{
  "model": "CTC audio transcriber",
  "dataset": "telephone keypad tones over noise or synthetic speech",
  "train_examples": 39062,
  "gain_aug_db": 10,
  "time_shift_ms": 100,
  "n_mels": 80,
  "hop_length": 160,
  "input": "log_mel",
  "spec_augment": false,
  "win_length": 512,
  "tokenizer": "word",
  "vocab_size": 20,
  "arch": "crnn",
  "norm": "batchnorm",
  "activation": "silu",
  "channel_attention": "eca",
  "depths": [1, 1, 1],
  "kernel_size": 5,
  "stem": "single",
  "widths": [128, 160, 192],
  "rnn_width": 256,
  "rnn": "lstm",
  "bidirectional": true,
  "rnn_residual": false,
  "rnn_layers": 5,
  "optimizer": "soap",
  "beta2": 0.95,
  "lr": 0.002,
  "beta1": 0.9,
  "shampoo_beta": 0.95,
  "eps": 1e-08,
  "precondition_frequency": 50,
  "max_precond_dim": 1536,
  "merge_dims": true,
  "one_sided": false,
  "adamw_lr_other_params": 0.0014,
  "grad_clip": 0.5,
  "steps": 1000,
  "batch_size": 64,
  "epochs": 1.6,
  "lr_schedule": "cosine",
  "final_lr_fraction": 0,
  "warmup_steps": 50,
  "weight_decay": 0.5,
  "adamw_weight_decay_other_params": 0.05
}
Rows from block 3, named by matrix and row number. Each number is 128 + 24 x the weight over its row's rms, rounded and kept within 0 to 255. All counts start at 0. After the name is the row's rms in percent of the matrix's.
# weight_ih_l0_reverse: LSTM input weights, backward direction (gates i, f, g, o stacked) (model.rnn.0.rnn.weight_ih_l0_reverse, 1024x192), inputs 96-191
weight_ih_l0_reverse.767 089 [100 131  86 142 105 135 118 115 143 143 148 172 164 153  91 168 161 152 139 106 163 135 111 119 117 127  91 132 103 118 140 129 177 127 141  97 117 144 108 149 130 106 113 134 130 110 135 146 142 114 128 116 156 135 172 122 144  89 131 155 135 158  97 140 111  80 114 119 144 146 164 103 129 140 105  89 129 117 119  95 139 155 134 134 107 125 152 163 195 115  99 115 103 124 108  93]
weight_ih_l0_reverse.768 100 [164 109 116 127 124 159 116 122  92 114 112  83 160  95 117 106 177 121 154  97 152 106  86 108 117 133 114 123 119 138 116 109 132 129 113 134 154 124  99 104 165 137 131 119 132 105 146 121 139 110 108 151 162 104 151  97 123  89 115  92 140 115 139  92 139  89 159  87 148  97 123 171 127 151 102 119 168 135 119 112 121 143  93 150  78 135  84 136 154 193 135 105 127 149  70 123]
weight_ih_l0_reverse.769 100 [176 160 157 143 119 114 121 107 103 140 112 129 113 166 116 104 121 127 145 110 117 160 107 128 135 125 131 127  79 137 114 114 102 172 117 116 149 149 141 150 121 149 155 161 121 123 156 115 152  80 129 154 106 143  86 142 146  90 137 143 134 120 116 140  97 116 127 147 101 158 125  92 135 124 117 121 118 114  90 112 125 123 141 151 137  99 119 116 149 136  86 153 141 120  65 150]
weight_ih_l0_reverse.770 114 [150 102 159 131 155 143 109 103 116 123 112 148 159 161 106 131 125 127 134 142  76 135 128 152 118 155 127 107  93 146 132 148 160 157 112 144  97 113  98  98 107  81 150  91 164 136 143 127  91 144 121 161 111 149 142 138 120 165 147 125 132  94 123 135 118 111 100 118 129  89 135 116 105 170 140 105 136 143  98 141 121 118 135 151 121 133 140 120 147 109 174 148 157 105 109 138]
weight_ih_l0_reverse.771 098 [187 130 148 121 113 129 131 132 147 106 122 106 112 144 118 110 102  98 168 141 128 138 163 128 145 120  95 117 108 131 138 125 125  98 163 120 108 101  98 106 109 101  95  92 106 172 120 175 164 145 100 147 117 148 130 125 122 109 102 165 150 142 163 119 132  88 135 114  85 105 156 132  80 161 137 121 128 153 105 128 177 147 123 196 109 146 140 163 123 166 166 166 107 188 144 159]
weight_ih_l0_reverse.772 096 [161 115 127 118 115  83 103 141 119 102  85 107 152 168 120  99 114 163 129 155 102  98 111 133 166 120 128 170 145 133 150 142 116 112 124 152 147 126 155 131 143 145 102 104 141 167 123 183 138 130 121 140  95  96 122  94 139 176 141 139 110 109 107 143 104 120 125 126 126 130  89 136 104 125 160 121 168 155 166 134 131 134 154  97 188 103 165 144 157  95 150 121 154 153 146 136]
weight_ih_l0_reverse.773 120 [116 129 126 151  98 120 137 122 162 125 133 122 101 201 116 111 161 174 169 104  59 150 140  97 109 111  97  77 138 169 139 142 120 174 124 124 132 139 155 123 108 152 134 123 140 165 160 149 109 145 111 132  99 154  94 127 122  94 114 155 129 179  81 156 101 119 119 116 115 163 134 135 152 141 154 130 145 123  89  99 128 143 103 155 105 127 152 146 113 157 110 154 106 177 137 124]
weight_ih_l0_reverse.774 109 [175 117 152 108 150 106 117 114 148 132 141 140 126  81 125 166 153  96 125 136 142 126 143 135 128 130 118 107 157 163 132 108 143  75 121  74  88  92 138 100 104 128 133  63 111 107 101 170  98 151 158 132 141 110 116  87 102 110 113 120 108 111 174 153 170 123 141 138 123 101 129 147 118 143 123 152 151 115  99 110 107 164 161 155 115 110 146  97 143  99 136 163 114 136 134 159]
weight_ih_l0_reverse.775 106 [106 125 148  91 119 103 124 105 110 134 108 114 138 153  94  91 116 121  88 139 134 147 161 113 116 170 132 113  99 150 130 128 143 115 119  96  73 113 142 100  86  83 139 116 112 127 131 108 116  93 151 184  93 128 135 124 136  97 103 176 110 134 117 100 167 124 125 122 135 126 172 102  86 131 132 172 134 106 111 109 131 147 105 134 117 119 127 149 109  99 169 188 150 156 101 181]
weight_ih_l0_reverse.776 092 [133 152 137 115 123 104  98 131 150 149 150 121 115 169 122 160  95 108 130 134 104 104  93 116 156 127 113 114 105 117 153 135 163 135 177 103 115 117 138  81 138 136 174 101 101 107 154 135 110  84 131 169 116 115 137  70 153 127 115 118 123  86 125 134 169  51 136  89 160  87 112 121 116 100 131 120 134 111 158 136 126 162 152 127  92 109 127 104 114 151  95 173 101 142 148 139]
weight_ih_l0_reverse.777 097 [136 115 180 112 117 124 163  81 111 145 123 100  83 177 108 123 130 130 138 148 175 133 138 102 158 130 126 120 126 123 153 146 113  98 127 104 120 140 163 134 125 162 129 130 112 100 145  90 125 166 156 179 157 141 177  95  83  99 114 108 135 110 147 152 130  96 158 159 159 120 104  83 138 160 155 125 131  87 119 133 154 159  98 135 147 142 107 111 136 127 163 127 124 100 134 129]
weight_ih_l0_reverse.778 103 [148 126 119 148 113 104 116 108 132 140 119 112 113 182 173 112 104 141 112 106  95 165 125 113 152 136  97 121  77 171  97 106 142 114 134 105 108 169 143 130 115  99 107 110 215 145 124 194 111 140 125 141 140 125 108 153 153 138 118 116 138 151 120 134  94 107 137 136  84 119 145 147 168 123  83 156  79 101 160 100 121 145 126 122 125  89 135 128 143 122 105 145 156 107 124 160]
weight_ih_l0_reverse.779 097 [150 136 157 133 115 136 111 138 118 160 107 126 136 130 145 124 154 119 132 122 106 117  96 120 133 132  73  78 106 141 103 148 144 145 118 132 123 112 139 151 142  97 127  96 122 110 124 131 112  87 105 144 127 124 114 133 118 169  87 151 117 158 121  57 141 130  70 115 133 160 133 136 147 170 139 124 131 109 106  83 130 111 151 101 126 144 156 137 153 141  86 102 162 108 158  98]